config.yaml
crop_scale_min: 0.8
norm: "rmsnorm"
bias: "none"
inner_norm: false
moe_every: 1
shared_expert: true
patch_size: [2, 2]
width: 160
residual_init: "zero_last"
eps: 1e-08
lr_schedule: "cosine"
Rows from block 9 of a small image classifier, named by matrix and row number. Rows with one number within an expert belong to one neuron, the router's apart. Each number is 128 + 24 x the weight over its row's rms, rounded and kept within 0 to 255. All counts start at 0. Numbers have three digits each. After the name is the row's rms in percent of the matrix's.
Before each expert's rows are labels from the 100 images, of 14976, where the router gives the expert most weight on average: "responds to" is what is common among them. Only what is clearly more common there than usual is listed. The data: seven-segment displays showing three digits. In brackets: how many of the 100.
# router: router (model.blocks.9.mlp.router.weight, 64x160), inputs 0-159
# up: expert up (model.blocks.9.mlp.up, 64x80x160), inputs 0-159
# down: expert down (model.blocks.9.mlp.down, 64x160x80, transposed), outputs 0-159

# expert 31
responds to: white glow (40); dark on pale (39); second digit: 3 (32)
router.31 112:127125149134145117090147134124118097135114149107153110139121146104110131122117116185121115135118158150104126139140115181157168111104150120085155177108141130111120091108126187106143131132149103138119128143132113127111131147102123107178097095151094060082145127113129096098107153164134128127149136127099105177154170093114162128195183132133116135151136106092159149126121140138146144132111099103174148121087105131118114157100097133131095133144125130117169134102094120115084132126114134
up.0 095:094114152132131153120102147114134059102109157113123137158095137177113129119085089109083161083139161117096127152131136126074081107126101145126093127080116116147111125167150106150143106089137116160148132137162133112124127129121118140141107203156124137146115117134110105129139110107132132156142146141190139131164126109150149141146110144157140116107116143153136129102145120149119078175141141080158131121116126149109091135180132149176127130118111147145180113140128132154114117123151142
down.0 108:131132116147092139147122143146099106125105160127108106105150090124156123141124144096105128126126127119156111130134140096089100160167143126117139119130162098142140097113118083117114112111115090144088075118135129124132122127103128072109110143142086101125054149104141178137176149127146131122137122138134137127129148129132144115116129153112163073183071096114153110141106144150116103130155084127151080057103143115134126132126135129081141134125121105139125161082080112133130109143103096
up.1 106:113149169099121157120141141146084150078106099156093128133134154116156127161132094137137126160124119105132118104153111125098128144141111068114138104157111098098167140132128175133144164142071138125118120116159145136161126159142114115120105107135125139133113145158140103150137156132191154123131122139135135138121157133120149106172108139141146111148144100148115167128155143125141132122180166136121191154124152172170153101134103107102135145101110112111101155059107156094140138106167152
down.1 094:089128144129082119151153199158127106200157125163128115130125133150142127152118134126163111068136110122136116115137160097164128162094129124110107151118108119116103106125117088123132115160085117139153184099122118152094126126123143165134128140083137144132121079115125128097135169122157129142090174132171131156117138151139116153124080129103132104146109127104113107141121177145144148099160166168144111150131073124124116124142065101133095115106126150113101120110137116111120122131131128
up.2 106:093147138127111127153123125159134111154127097092155122154107117146140090093170110107116115165112107119098152113167130104193156154080099127184084143161127122095104124140123132144174131138185113126159101118088141154168127145149135144144109153147099094123101126137152109112119083097155124124128080118150118143111174138103116172119136119162129138121152114114163153162155163112144132093114157142131133175132146132114147147141128146155112144084104143132137112145158124112121174120148101
down.2 105:122131099171088107165153125082079155110134125126079117160146126154140137184125138136087133125121109115163142157138210134131128141103124106186122106134127097126162145133148136138135094123156121114127132111177151119102146072147156079081134170136135113119147151096114098131132121103107128139128091125166158118119131161167145107130136117126153137129138153122117136119154146105161104133097106168159091152141102136149123151127105145167169124100153137147124143085142114137163113131133116
up.3 098:106128136111121132150097110185167120119136131121134123124138163098126108120118129109103077110112158136132139155146111138126178110101125175117162086065166125132131140156123111119118132131110187162129115111121106126133134125159109100126087116116165118143169129111126099103115126121120111123132120164160143133138172093074119106076156133126136166138158128104113105106167118137111136161130154126166151113160094137103121116136110169110166145123099186149149074123168118100109158123146108
down.3 108:163099179123145152150138080159115108089110114073155134120161131145134163157135112101147151056155092124206139128139123151113122117133120144104095149149124115144098168164131095103121164115179120151161111105099142118159137131116165134146148109152151142168099102108153144125080130158123129126132102154142132133145122150110138130134098144111085087135117155139110137144137130117103069074142119105141137113101111104112165131120103141134131096109149120146124107107137125143151144106144131
up.4 089:127107140128142151125158119110115131123117150094105114137145168135158154092118128117175132125058157087120149135150163122090118188158149110127127086147169180091101138105149133155142113139103091144129091148124112141116158166142108081138121130115103152135155130094127144115139147162095122087162140086130167129140112094120126114148169141159135095143156147103147125147169120118096153131096145129151154133166113140118169176143120169132155149112145120133122128152125116091149142086138133
down.4 101:116118175169137156145179087147100155148109158154111137041118096106125138138100119186143141167101136142145161137100174107134136145140109126146112139135134131087132138153139111135104132127176134151076133121121154102121154113141146118086120129133121129171100110086092111163117185129126097164150118101142133130150110114123132087117163137152089120140127132145169147123104154158121116118156149140098135131116151150139093137126154137098116149082133119106106130084092153123131130140100120
up.5 096:105132132089139160118131147096099130119116118131133139147101146103163082144143158123084141147119135148132123090108171150158162115107158127104146160135115076133146136100159136144124103119097088168121118130113108117099140142074108085097094160169144144105128118132105134119123154183143106121112118093122078091151110126094166092119100102148147130110119104110151162098148103108140142144119131151122178115153120133086130159130120154138164120155134099082109168153123139120097156119169142
down.5 105:160141107131137112157096132141118117114115117125115152091138136092140113125101135128114136134118184090159126137112150114132130089137099091112116128077104128099126118143126136101090147125105097111053162150137139110105097129110096159100147152094135062130141107060160141154138108138162116157162119113121104114158110143138143117125077155138120148132121133122136111145126186132138115135157101104124120112119100154154118076128121131153110166094099112131163125126144120131114132198180116
up.6 108:113127160160171136119153118152162079112142121162161141160134155123118134141164127086122144118095114142128122171088118123097133156158106139126119138158093188119149100141188118129100110136137153131157154113153101167118133129136144104088133124101130133126082148102100132117174137098140140111111121130124135116128158095135114146103133103158146105111116091160121099149137120140101148103168164128105083140171080147099106191170149107118118122152125137169112146126133129138149154172110136
down.6 101:120166181117140087095107147114144150141135089085142109109124145149115126082091100144159117145083095135085112130156130122133110139136122150103082113123104115084150108138114164127110098142112091143136117103146160149129094098134113105128128134102133170165124134133136135083115087143128126082144168109125159151131130071111183126136158152126145152133125128100106162105145098155133113136111133153172130154156168138127080133150081124146145110123161089141145133113165086122148138123138109
up.7 093:145139116102109112116132070124123145105141125135102105130119146125112147127129106126146134104100143135145109067150141164102158132102136091119164174111094104137117095097115155126151118142121167160117097064153118103102117154115106106153176097095089118162125123082135101108151118102171098129114128158098122112154142133098108113120100128120102140113176126112097099152163145115117162130109123131109150122103112133076159123133143193137187117165143135111097112133138116134161139123145162
down.7 103:103123178109131088166133137108180171127128120159099117169094137163142124111151132145147164119106151124153126096137144111108117152141133088155135091171123164180147110121084158114071114160138085118149169092070148161125071141111111164121120126171153140128128105117140141128142170153112096119149120113139124102116126134138121140131122098130137148130163144100160141153129125142081171149112143138127150114123110141158112124119101111124108126132117167164135105086119143114156173121132145
up.8 100:127079133146146104103108115149106130088158121121121134133113167161135090156142136136160149146116108097129133149117093136094135153118160117124141142135118116105111148112102108150102123178117104139147104103108097106184159104129127105150140111128145120120131148152179116152149129152144110136152106112145146103115084158182092106101110133116138146084133123127099077142147124141135107112105116156129075135107148132077143123159168123121104091155120069099091178133134086092136106081133141
down.8 094:094135084134138144125115103123150128096139137149109113142157126112118134163116133120120129138153125149148109163119130139114100137099150144122132128110125138182107114126125125131138114154092107139143091135125119094154161176100136102136158129160097102124131165089083084126093143107080111113120161145117123106136208131144135088173157128110114107161116163094121094144139120119111155130153138146135148155080153085159137142146163200136132113165075133155103147139129101127089137103104130
up.9 099:139101147131142135136134076127134107123132134108135110127112132136152153129118143115098152117128139150159135117160137109134137093116163125123136143098106114152128101154143140137098146138139111113131087154104156141169118101123173128123067142112162097087139089163135091175100102135183117137116141164149146098147133132126118113083102181116140109182131137110146127061068151123144111119137117134153158094164062164111129140155148108158135137102136118105144124153097104112109098154134097
down.9 102:098106158098168141099125129121127091050131151102093122103114115161132153127120087152148111114096127114118122142178154133139117206110127151164132114109112091132098134117141093156101127168163090128108120156115102173109130137175149143120166108151162132147119135126110155132111110103158141137094087120117101095143137135128097142107137146113136118148131117134127119101075132137132101112136140137133141119110112123171144115096116137085170124133120101075092116151167101136117143161098104

# expert 42
responds to: the digit 4 (91); second digit: 4 (88); dark on pale (85)
router.42 096:101085117181089172129146148193132167146122131139132113120130119174145142094129117087124112114170100085159153118142088138151159101123127061143137125121115131136140133124179100122090143137095116092142079112101112101157134111135138124161127114111122140135144120128133145117110122129125145159105136099087145126152122085153146084142127103134117126130153106134069142082159110074133127119083129115110079129108129124073141131130132148128115111115147132093103129173118140142106112133139145
up.0 093:132091093175109157107148118116161125128151165154185164103115077131095132087151151154107134170162148137148152147128085128102129120093136144111098133142137124109129095099116097098102168133134112123145103134115118167146149122172134166137124128095145147152155131128184098122137139146127099096082157123132139117138185095108186137109138147108096128119126136131145144109148134108107100136123121100145131128104181135135136157165113123098117140176174129184114136114109121127139137122145109
down.0 110:128148150152141143078149123129108093120132157095148150087122130116118104131131123150117122150141109134128134120136107126134160096140088142084141146118129161147119140155152122124142129100129118146161137154110112131096112105141145187157121105176135164155176156104146196113151146078119133154109125132086141141107101128080136141135091125189181134121108114139140133136079170137117125171135156145095169101106138127129072089146130124146112154128130100184108145099144119118111131122155115
up.1 099:097131104088128141141139128146132139125103099106141094142149101128158128143077157145137159136136110090127151108099112102133111108112044154138163131128166084161145168131156072124175134132122124101130121127166152115143141122142106105172099121171118103125161143124169150159067123126103178138137138121109138120095150172108119122129114103125083123097119081111114110145098132199103137144153123111143099116132108164116142125118144150141115115131096140123113145109123142118133131160147149
down.1 096:152162102102110178084119116110103145137159139153086123121147190171110114179118151111147127116124165122121107107117094094146110122113152122127141094153145156170123115155157144171153113088100112099138107138132118121098120160111118144155186089158134076114149127153154145182122127098109093106107135143143109134134137117136090109130120133087104095123135123144116105171133129133136149134154128152088100158125162138113135136096123112089158124120169158138144142164154107149155122093116144
up.2 098:140134128159115129116144127130110110098131125105164158152167148141128134153121123124132137126103136076123123124095180160119103095114133167109158132130106112119125127121113152158145133104174146108085092122117072126164108129129138150131180126171086153142119106146115150157086105127169142110139163166150171174131138084134113105151146125152141157113158084121101202104128142095149139136099138159088089121128113112117129139150136121105111137166141124112123122113106143109190130147137165
down.2 101:125122142136166126130133151149117128160102152110177162088100131150115110105115118150132134128105123149157146125138099154141141137127154154159088121133152131133136164151123130132165119156061123081168107169158120134137117128137104115191131124124060085129125121121137124094113153133143128109084092077142126108114140121111153127147143093118084150099094143121134130089134109136124111133120142109109140123100119113132141063129178086123107153129142081141117116104135120144078175086142107
up.3 092:172136115111116152164178087198104121174170101136104115117104131157112115115078157154138160131134085134106124118113156136151162095151133139116119130134129129095112139147105198105094119117135117141118151124088192162125075100175103152106130169128081128115144121147129116113167131176123114117150129112143146141095163096102129119131124137113094111155130162108158144124126124106160106154123158136139146170113108149113123128136128123134119147157112130166121103118153134123117118119091136
down.3 096:108113122113134157149116131107116143150137111153120120111118105099127100117164118129131130157132147103107108103123126124098114196124092128183143174112109161144171115125109118136113113148137145129133116127133157138136121108104114125151138121148171112147062110123077134124130094166132143135116103091124120117105157131102152113104076095110133170101174098101133141150124147118128175115122118147109125144161059176145091136113108095092172094119143117176090167118139144143125116126173115
up.4 100:118090113115132116081100120120112159120139122159175122099127131113158140130092163146129143112150111155144136137120143135133099096141099102151134093157100124095155093171120146128135114127141060113123131118129132103128119139165146119090158118146108133157150086104165150134111113134176149124111121074116119101087147145119156081135096143117045121176136125163108128109124102087098168146113137161136131117148089117116117111076153148128120129115120130138115117145112118152117127100106188
down.4 094:119155108104096068124130109102102103172122092157152157116124161120060135150116168119100141119146110093157123109136108121147124088140117156178133169146156131124102096148138178121179142121128166136151080159128109139104107110124149118092123106093115111107116110142136157129139130123078132126109146144113133140143125108127157108134160116105110135116129159144134126130120143143144120060135149166143091149152146102125114078115151127102113134083138140120132129112108122197101123086143154
up.5 095:112139128116080091134154084117161095097148187113093103113135148129126114154135141140106164085114085120092125146167132113109134119116143125148092147125145121089127112083140175109111137155127136102150146084129098111113096126104146168128127158109130107152141107159137112119129120095128126146135124076141107149162120182136152111120085118132112126093097145141128135147164133120146125173108112147119095070107140108060146118096145161131086105110112120134099150178123143114114127148125139
down.5 096:106135101130087142169124172098160123154101144115140162134092126082114169125098148151145155124133163122154136137117136139123111111132134110153108156114116096149138145132151146127149130141102161118129125080108105151173105124123160119127104110142170156157131142130122149073178096105183121156154116149134158141071106132144130098145185147102104124120124098126145126123142136071137078135172111144160109131133146195103150124141144160123141144160165131145146123156115140155135132154109117
up.6 104:106112170125078109120126129144103138131155109140161143086130114094133139131134122149113092123128159108162124152153134117071105129104122122157110145144138130125136109120119102173143130137134155132181129108125122135101148158102114131113082134171123128103164135104119108105121119115151151080134122094121135107145121125124094101186113137092152134091110121154089121188121149098159173111141154124171134125104083097153127115138137133166116117133106072142094199146133126161154114173128104
down.6 104:141171140163102100110157140117110112128121189137129148161093087103178167118151136112121126171108106115123082171139100154105112127167114127096100118142138125132161093155156145130135139120107145166132113150114110079149124155130132120131134137121086151147125119186113130151149132104121094185121157123089120157114106089143135091125138121129116151126136144121170106109144120167106168117091110080141143093167120106161106144117145153146101134141114089123161124151175110144134109154119130
up.7 093:100144160126118112096182130158153124125152163162116112137129114166173101154157109105157158078147109109103074098128118137140127135154184122135102114143134135137119132106149125131121153169088165135145180108129134110137135143135117154139117166180119084113164112133173114134104138192175126145169141115164106141156117092126162103117154122109157137130137161132133081098118121145141154123157153124154097101129120131113116099145093135132146139157139118088124104114166092124141149142133129
down.7 107:166167109145117103122096129126141093175098139096158112098177132108133122116122139120152122143140137173130143177123151110178125106097150094148108145112150117122134119115153139126113143134123093090116124131091095154114117131115120119134089126140136103117125089111152085100102138169147147072108083105127116118123161116167119128143171130140135120158115150184151092133139098123119124116154148127093147135155128173133109159106089121134166149137156087116105161135152127147098117069164165
up.8 089:116131147107134141174109146135134116121101144121122127121110197087127121130103163110100174129149160085120092094135099169130140084107121098128103148133139110101115121102141130154164143133122126150137150104138141146128105185102175137123124113109066133165181155127112107085127173098103142118101120141137105172108095130126095141163102144139152144110065123156136144120130144172120131082144128138151135128118136143127077148145131117137163143092119139139158116164133122134125131149078123
down.8 099:159122094130133153147118101108124108100137135149126077119130142134111146175114161136073158132099102156097100106084110194142111088145089130146139079125153133113143163131106135121122126135112129143162133148143135176147162153149166127160143130121135111140108139119110119136127125082153175149119127096147072107130128125157146164140118116173150088128162114150132165133130126157157131096130147128088109137161138078105169111163127143115144094157125097125127128124116143095108075137107145
up.9 095:172089128139110105131133132133129162110160164127102095163158107125137146121119122141167117126146145085134154090128110151161101169157119158145132131118166146114119137102107149120150136174181107155104099174129113071128158110096140161159104148149109094133107180101148112140112135137128141165090131084149105135171160104111123101123184136117118154161116175125109115114095143103139159124146106131074134104140129130144133165106120098110139137108119086113136144168102150116129136110119128
down.9 094:122128119086167110117156105154121125090150100114112151105125150109148156147118095132123145081166127141130145170112127121160155159076114174115109151092147172144101139114147112117111159157140097155156133146110139165136143127123127112092088125085137159153156134172126129118150128156138148121102119078079140133134162160129113131107114133105136116118062102154106138106138171175109132102091135112114120140117154185136111112114122148155107149121092156129124143153142140134127160109122069

# expert 48
responds to: the digit 2 (88); second digit: 2 (81); red glow (66)
router.48 101:142074094141136158142144159089118148121128141114104127168128105096148138165156134114129144164150119178138135136119141126078117153133118136084171141113132148098117155136071104119145126112108169153125103150077109131131108174096118151153123128152102133118120121137136126124145114129122109134112092153158169107118155127151135151069146133137162154109080132156120126154177127204135153153146143093113140110117145112156143150143146127115116161198114108088119151118105137125147153131112120
up.0 101:152111127172084136117129117137119151183092091105125167118118130152135144118147144113176127087153144093122134101114160117104137134168155122126119120110179135147123122150121143132111135169119106079148117109140132125147131143103156185160170150093125137172148122117108109122104180123155162099155146151083126150102136102133153147172121136146087112152096145117122094138100112123126144132165141124169165110112112128163162112139138123136121109119132108174098181131104124134128131124195114
down.0 098:135170112109133122147169111148128074104107108099129103141136135112138125134132142131100132110142152114125084120125092123147121121151116131120111167133118113110105155086119159141081135140164122117132170113129154096072136115173130114095132102139107110122136135083109123130116113114146137100123141160131155119117121155086081057113157142075081147160109112147173134159105161130107181144134114102142128116161148157109179120133104159160110115131116140110150117130091122084174114100105126
up.1 100:100105128083120092117115143154150102157121115171123117132109126147121108099128148126125119105127132170124143119060101138130142120122138151130126146154104118111096126095133127110166113094160138130112141142097128151117142134102165126098130119095135153179176133122145069132110194117153145085163115090148092143104153132166128138099134065151122144134125149159138169138110129123152141136130149147092098092104156105138134083177124135116101123117152163123118165077104126162152136140108127
down.1 102:155119097134093126102078122165134091169128117134166168126139090123144144113086158109170123146117154146121105068111152127113087150154146127142146144109119119119151135110139140140122135097110081114154145132114116106124152150142105143128104140126144129147087171107095130075146150101101143152152107116045117101100116090154125113149129075154118127096125151168111165108095117120133145126107133152083144135125138098139136099150102124169147116102114117128108153127139109113075096136119127
up.2 096:093112141115170114113126093146153136140116116152104101132185159160148077124118114143105165121110094159121123139155121144141142102142092137109096117149168115133169146137147109128123142116091136121180071107126161098105151114131143160133129126125142129147130090124134177154130117099141151127114163118145148129133110156123153084128100143135093132222196138123108146144144116134130110108117122094112124149138096169122126164147140144126161084104140155086130141114101115111136150104138105
down.2 094:124110120131129092140086124122082160127177095152111125183139152137104152092126128129127122129130157160138137123120146115109126134112139090176138130141141098118173089141099130144133137182156195144144153110129148136142114098141130140103141130108154105144197119119095127138145116128135126165109085093071174138163125122112101111123139109141126156143161142127121095140123112138092144126093111190119181106170088124072141116148136129142129108107104094149126134145117101113127139106116132
up.3 099:123127163167127139122140142137100101138100152137153121117090124103136140149075087157074121111110186134132144163160114167158118149127112140130124102149138133113114141133128135096156136098103176122145129079121102143094088069156110111127170169167147127130138119118123120139154131093125093150129125120125133140109143146133134135155131126168123144130163150157113083143163099137132097172132173146146136129160158117133095150094082129144186129140144106176113134131144118132147148140101179
down.3 114:108137116163115108104173115145079129111101115098124158108139128097155109108129132123123169168114102145102121155145138129167117155094118110142141156120111139172124138150134160094147107106125132092149107160151103133124072115138070145149154117135113110119143124107083138086138090122138123152143121148124160134131166109114111138154167124099146155120121169163156113094141155104149133110128145145126123129124105097097110130049115122158140136154100111129107152074151107140095125189089127
up.4 102:150111142098121089137126129121134135128113148141133114143100118161134177119107149151119124195091133180175062149123118152134112147090123125115129138152109120112125097136116144122155114164143129144122122182139130135137123118184123135168152160115158140119139146159155156138153182168095101128137123143129178140133178157147139112104140142155142125143143114156143092140144108116127160118102137161132103159149131128173137119107135125174156130097099113134130166104102179127090165137089102
down.4 106:171107105124095116115128114148150122142122119141153063128119111072136146106152143162180123150125111110141145094110121079111094091134119094101117080131106142157162137113116108133147132130096122152085101166129164105148105147111126103131127177099159129086100147171137132095119141117116160113152083092150119124118151114131128128117155143091129110131139117134119129139146134134126152146140075155143147107128113158071128117157104159101135138169176089168124115133105097101163142139110107
up.5 104:116157130161137123162109115095134168156114156180117154112142113167105161125139127076148119114080179116118138158141126105114158136113138136105131173106121128185146121121115136133118094136102144097153151140118143105136109089112090142140131143102143114108099130173133116089157154163092142157143161092128101098104078151138160117184136150149127122142134141137152150117137139132145113165156140087098133149120121184140138103156105138129145096154134118131127101133188095104103147128123100
down.5 093:093165100119138110125129185079123133111118108147112141132140140148126111133130116086116125163112137140119128111112124161106116151128139171104123151083102124111087125093112169154130082118125136110152110107093151122115121124130162132134081124120122137139148132134178137156113183117151150132127133139122134138141107127086100114126170153112144101151149087105150081121097139111130064144118081148118131131105159096181140100106157098100127104140165166150110167131149100122123178141115180
up.6 100:128167117137146096104151121125147144118102159134153127112119113107105127108136148133079086114116108140131168149144150123132143155120133147108089081104189121126074154155138127138148112117111102101135094129162123130123121113143105163145143069159158107135162123135137126119142070171101146136134138145117122117123156134115149185145166142154097128123111132176096149167118076089111163167156132128161146162150094132061124123118134091124122128129099151122136141160169133135129136162125145
down.6 102:107127097163124131155149153127116089120131085156127134136081152144142120113147133162121083121129098104103084140183121103116106169090159167130138135107091143131154100128152133133089159117127141118153132141158117136107155143126124111104146132101141115089139131144098099091088183149161104157136150136120102150148127134139147156098125146115170121136129140100117120148140112103144189091084095153163124174108124114167090113092121114123078096156128124116141116142110147093145124091140101
up.7 098:150119200136135113135121123148112076139144127168141131097162108144117121060097180120160114126104155115112108104124118167133162087120107096113125138106163129129116091129132080138073138167145122098117134141118112087157100117141074058100137107098150136118139127136109134151103102121138125135166147093150129085107119128128135109092113129138145127129153148129146124124154124106111098124109130089117159107129155179115184118115138132139148116101158132141149137108097112160122160149123134
down.7 099:185166133162098126151164159107125106082125149115138135139144170109114111130127128129162141086096143122098117113181124103132114163093123144148150118086140133136116160100154171101122123117142109107158123085130109148124122099118117110096174130121090162111139120098097139094126124141127130132139125076169129114142107119120126102106159118130125125094100126098131108102132152100116117109090117104153165099203101118102091120168144143137103161129122129140105113140110148105159199110130119
up.8 100:158113150129115110141137136125157139133110136207125125130088115097147137118180116134128140109113130105112123146111123095136150144125138140188163109119132138155159081050144104087153100139112102125120125141118107099129134098123135109085135118104189122139126123093109160147162144141142148114151085093109134131130149089106151113133161137122166142128164095144099124140095100094120133180159146108178127112107179093136133112133134112126120132124076090155120110148135133105102131140142128
down.8 101:136144146138104119137120107124135135063120065133151123138144121104122133103146070138144118117129161150159109120138100143147146164158100114089134138149132129084147113135114156140147116113118146138108112151128091102112125139148114139090166132104108151067097112155099112077124077110132144066102170164137094138117129091119104151102149096160077129196098118100115142113138118126120124161135133115121158113094143114087142101098122141088130116131139140130107123113080136138160129110119137
up.9 106:130163105133125129153093076164121094150133131114151144169123138135081134141104141088116125134160149154158105138117141163084157117164137169144096148165130112145106101164141155143138107143161162131096109154107122110150106136161120108151125131108126121119086136109123124087154132108155123097132091144135125146162151114105146162150143090083153104120139154146122161153138129160121134149131145159131095100158155115115163098125117119136141088111105144121079116118217100108093092130116127
down.9 108:104108146111112125119126143118101123167111133125144069189133067189141139110122185142114148103169102110117129115144149140105146113146117124152158131180138134165137133092127154133116137112146113149120155119127148136086099104129189138157123148096120109120081120177160114128134103098131109151110117135174124119106118096105138098123165116153111122124151105089153119138117121091147140109148100123141141073167109119122117098130128134127153099165145158102100145132166099133132130159085113

# expert 56
responds to: dark on pale (100); second digit: 3 (29)
router.56 109:122147125115115154093103188111098088120174113072141140140170128131131112135112095105123118132117159156093136093136084109100115106149110143130149128117081130168136129142179110140159103137153139120104144164172119109115131131133112162124145140142108105102107129103125152110116096112132101113082144122115165139183140094136137092106156127137130107144126095130204102134146124108134118100083131152167074156121128128168142129113090091102140112118149100135139138135135129147110137172129157
up.0 099:116125122178121116135109110086119107144103173132174113132122141118148125095104177143135147133113141116125122145134142071129117161097102126099117133129119144109141135090097101115159126173118113128168142121128152112097155144114111079115110136084108143151114138098101136108100124148164135182107112129169127142113119101137080128128116110109164155103124081103124121159114154172130153149111146127107137157116117129169152139087147133187101113118124148164160099197105113127133128166141172
down.0 091:136146125149141132124155132092111125118164146127114147118150149115152136110081099118116167153153097137104140173131145137104119118091101084084106128074099119128104137186095172126105100135179084078138150100089103150109139130113141092121119133153103135111172121114141094125118098103138130118163157114154098113123129122136113112134112127116094106140141089142100159106123106163139141177110141086111071125151108128130103130174116114136101102095119118172118143111129096128122151169116114
up.1 097:119150126090148120127161115157130170139130126182120134148168120126121117132150146136093096152152102098168153130106138132115155160160127119078130100119135147132115086167144111098128144149171094149163077128116168110069123150144117144164118124097115142133130124110139126117123108130115092136137125176158147148138167126152129100150126122110144171144152185120131118115140140127175098151157163117079119143143120110152104148145159131189129151114165083106126152138118127114156139165161150
down.1 098:116148127112088100092131121102131105139174094101114180148105165101119080126142155124106129108077138130131139141168139136164129099130147132144131095132151160097157125133132119168138151143174121071152134141118114072076133167112121131113122157155116121118076111115128172128118120098144112086112144148117140163162176126170127155066151134107157105140124110114139116137126091137137113140130123135146131149128116107089097104140146194140128136111135095106144130146111142161098128139110110
up.2 091:127078112117123102144138155123115087152144117109099162150130135096117133135154162133169120152131166147129145138126117133147084147110090112128129113137127094135144155135123071116119088130127146096102146089152159148085093166127129131112099129134130148167155160187127167111114122138144134103143166108104090149111142163131124137130144113113128150121117174117159180141134146131160119124095155153131199165126123114108076143127082151135107165176134116138115134167120130136148131153090095
down.2 099:118117124119119116146169142124124133135127114133153127110118135093113090171108123118128136061116075140140169143143131138116130094092141146133138099159140135127092143131104145139165088127099113134155080113124135133104154122106121104098171180189115149139123115144163125104150095082136125141104155134110077118161103172141123114100166142155141116108143121123070102145118145097103108119131116094118163127176116141156104132130174139127080086099159142125146112121114150146100135133112086
up.3 100:132118099126107108144126145109138144136105132132143052113138140115125163121131103137118156109162126061137149137191093107144128119127150142106122160127164165128097138154151133150109134134113146130106117150179106124129147078114119108141110099138123135146101175157116135122142154133161119117108100132114140121099155120129141145108109123068153132155111131161135127131137135132193150137156142124120135103162081136156149126153132068137108118156159125128082100090149142145124160129122209
down.3 098:084123108126122079066127133144115161123165134145174077128121099121135121171136104126162094138128130127143112171133124123139124108137123122121137122149135127152119111132098128108099143120121102099135140122069098116176100132160098106126120135147106129146115163134153117132128097135111116133111110140111141100122120114138163130087159163118125176125205151110169127114167137110141097161186138142121166142091117090146144153138123181133133113094126150178137150123152111130111126158081091
up.4 096:135076114127108123170150125119108128136127144154087146151140108105135108090140127133130101121090090106155087139118145108158115133091122100062095140162104104162169195144141130131108141140085129110143123118126147119079136120114113102134136098127092118128142126111096121121195111164109146119143117126084095105135109101114094117110101102094110103144147118094147173138124108125137149078108174075159131105121115126161159146112109133146136133127152163092114105127127110167130108134133132
down.4 107:170126118105080141132112143121141127131122092110133119141165122138083136113094114094098153159166160145103136129129144117147153144113159151141117171140120110124115152119103129129107122106148111123128133137153101123105156173146114117116145134113118107110142105135094090131162104150080150134139146109131150126146159138133154149130070151104167115095121127143106077118156139146165133128117114188117099150115155166092176155162144132142159158111164072139120105155112142139115127139113215
up.5 104:160144131165109148107146121117086116093144124114106107145164137127100109129117115094123149119152121140132155147140110155128111150131179070116182177102133084142135132147153145123099116132107103146102158130124094095199170094126079144100148125119139132123142115154153158113165124157131148118106075126114150088123117127136087114154141142167180136118122120102124115147145118190139131105147169128114123181133100149124121121111145151095125152134097126143144073150137116150124136127132099
down.5 099:106147097146091114135082168139121142120106137137138134137128141096144165114085121107157083143071119106095123138139110145118112156156112177089123106103153121154106100126142144136173153113114134124148141143125154104122117150132125134099111101111156138104092137125151180110098157118138129178186151147097107080124165102144137172119147096153139149101111132125099110124118141147131063161131153148173157145166122156181146154148129122123129144118156140143143097140116131108101103111148113
up.6 098:106093132140109101109110143104146133106108155141126130120131134115153134145096121123164146185133109112129134153159137117122107136116151110140076146175103125132175136151135096114080123091073104170136145147104096157173099097125143096093106089153119149150156147152125103145087106106153098098127136128147136112109161170093125122155140120121120129136136179127130132137164160160087121152126128120124117144167125161179130117158108109095124080108127122149115122175083129104133163106156113
down.6 102:111072122129099151152125148147120123098129123143105163129131161090094157132102064144158113119106096128128119156154147102128068128076125137131146152120124081124106140139102105108082154151133108129113102144166140131110125092090184079145148127200119120096129127152148124115164161148143134140093092149151116133111144130135090116112144174109155117088126078134126095146138154114129115125128112117133156123118111157107143073172137128153115099130130118144131105091133132121125106122146106
up.7 100:107157117086130056131143130067144157165138105121136112102112125131120108141139132143136108119128139107182140171145126173135140092106177124151144120106105089118144157140144128091155163146101126135123176141125145149165144162135106106122119144161132133132095096145056158159137123133134118064136110088139116144153176120134127133136133099106173095114146132120155091157145103129118133144105150106145112108132096122157102106117137128139168134145100141109166089115135128138130106139089153
down.7 104:121119121134125128098130154171091098122149101141108095135096082135122125182131125107141135103154086152140176150159149163103154114132121121140165134150140108139157164142068145119146148143130131163092131136139115127153088128131157146144076145175127146071147102107134141128116129082127128153131104111107129124139139166114111112148111148136116075171130120104116141150110098145172121101132132116172100182103127123165166162086120142135161115140175135110107104107126117132096142124108098
up.8 105:106156161104162105130129127143091116097101115117132137121146093136099150091110123098124181148118105107106119142165158126125113118154115111157123178151131154144077139167112108110162129146151149124171128118140127127125116138093137145169138120166133178185142137155169157113180101141109163094127150115081139130141098150152158065118120090137131122156104156160169136131104180124134125103167162143116123146158132115129133163118124132100113134110108152102147109151123135127084126103125115
down.8 100:122113160080129101092138093071066111132116145123123084124097142088109118120143112094112144122158130122127101103139100138151145119113110106119124166158064148098106125145161157138146107112114138101117123152145142118156141128162139130105121116130164144090135105138097116154145133172091171129100157121143149134154157130066177109138096121120097119123141071082160177088110127136148137107166137135134137111142087131084140140100126130117122142116173120113123145114128115128147103143149125
up.9 109:114127091157147129139125171153153145126098103132130140122144094102148126129120132120166157123142121174135120144128172101107117138109106111121106133138138113080128125184099139109136135154147128145105144201161188165145169147123130099151104139156132131142087106105109145095158149113150099109135135153114100103124145109110137131106165134164115125142127151165139132124119133107160124123158164129131115130170081135102129111142117123130143117134161139130202178112166152122186160159111089
down.9 100:168109147184124143092098070107111157136097128099179127139096125168133094170166085135141123113114109145130130131097122112144122134155100138123113116179109159107136132137127109146122121115133113162122115126139090132180117106153124108146099108102174082132134120139180141084178129153165139129094179118123107188121152089122132147103140136123129145092107144100120113163119157150142130117109127151132146148105095111110103147150112117153108113166133130168089126162145139150118143124142139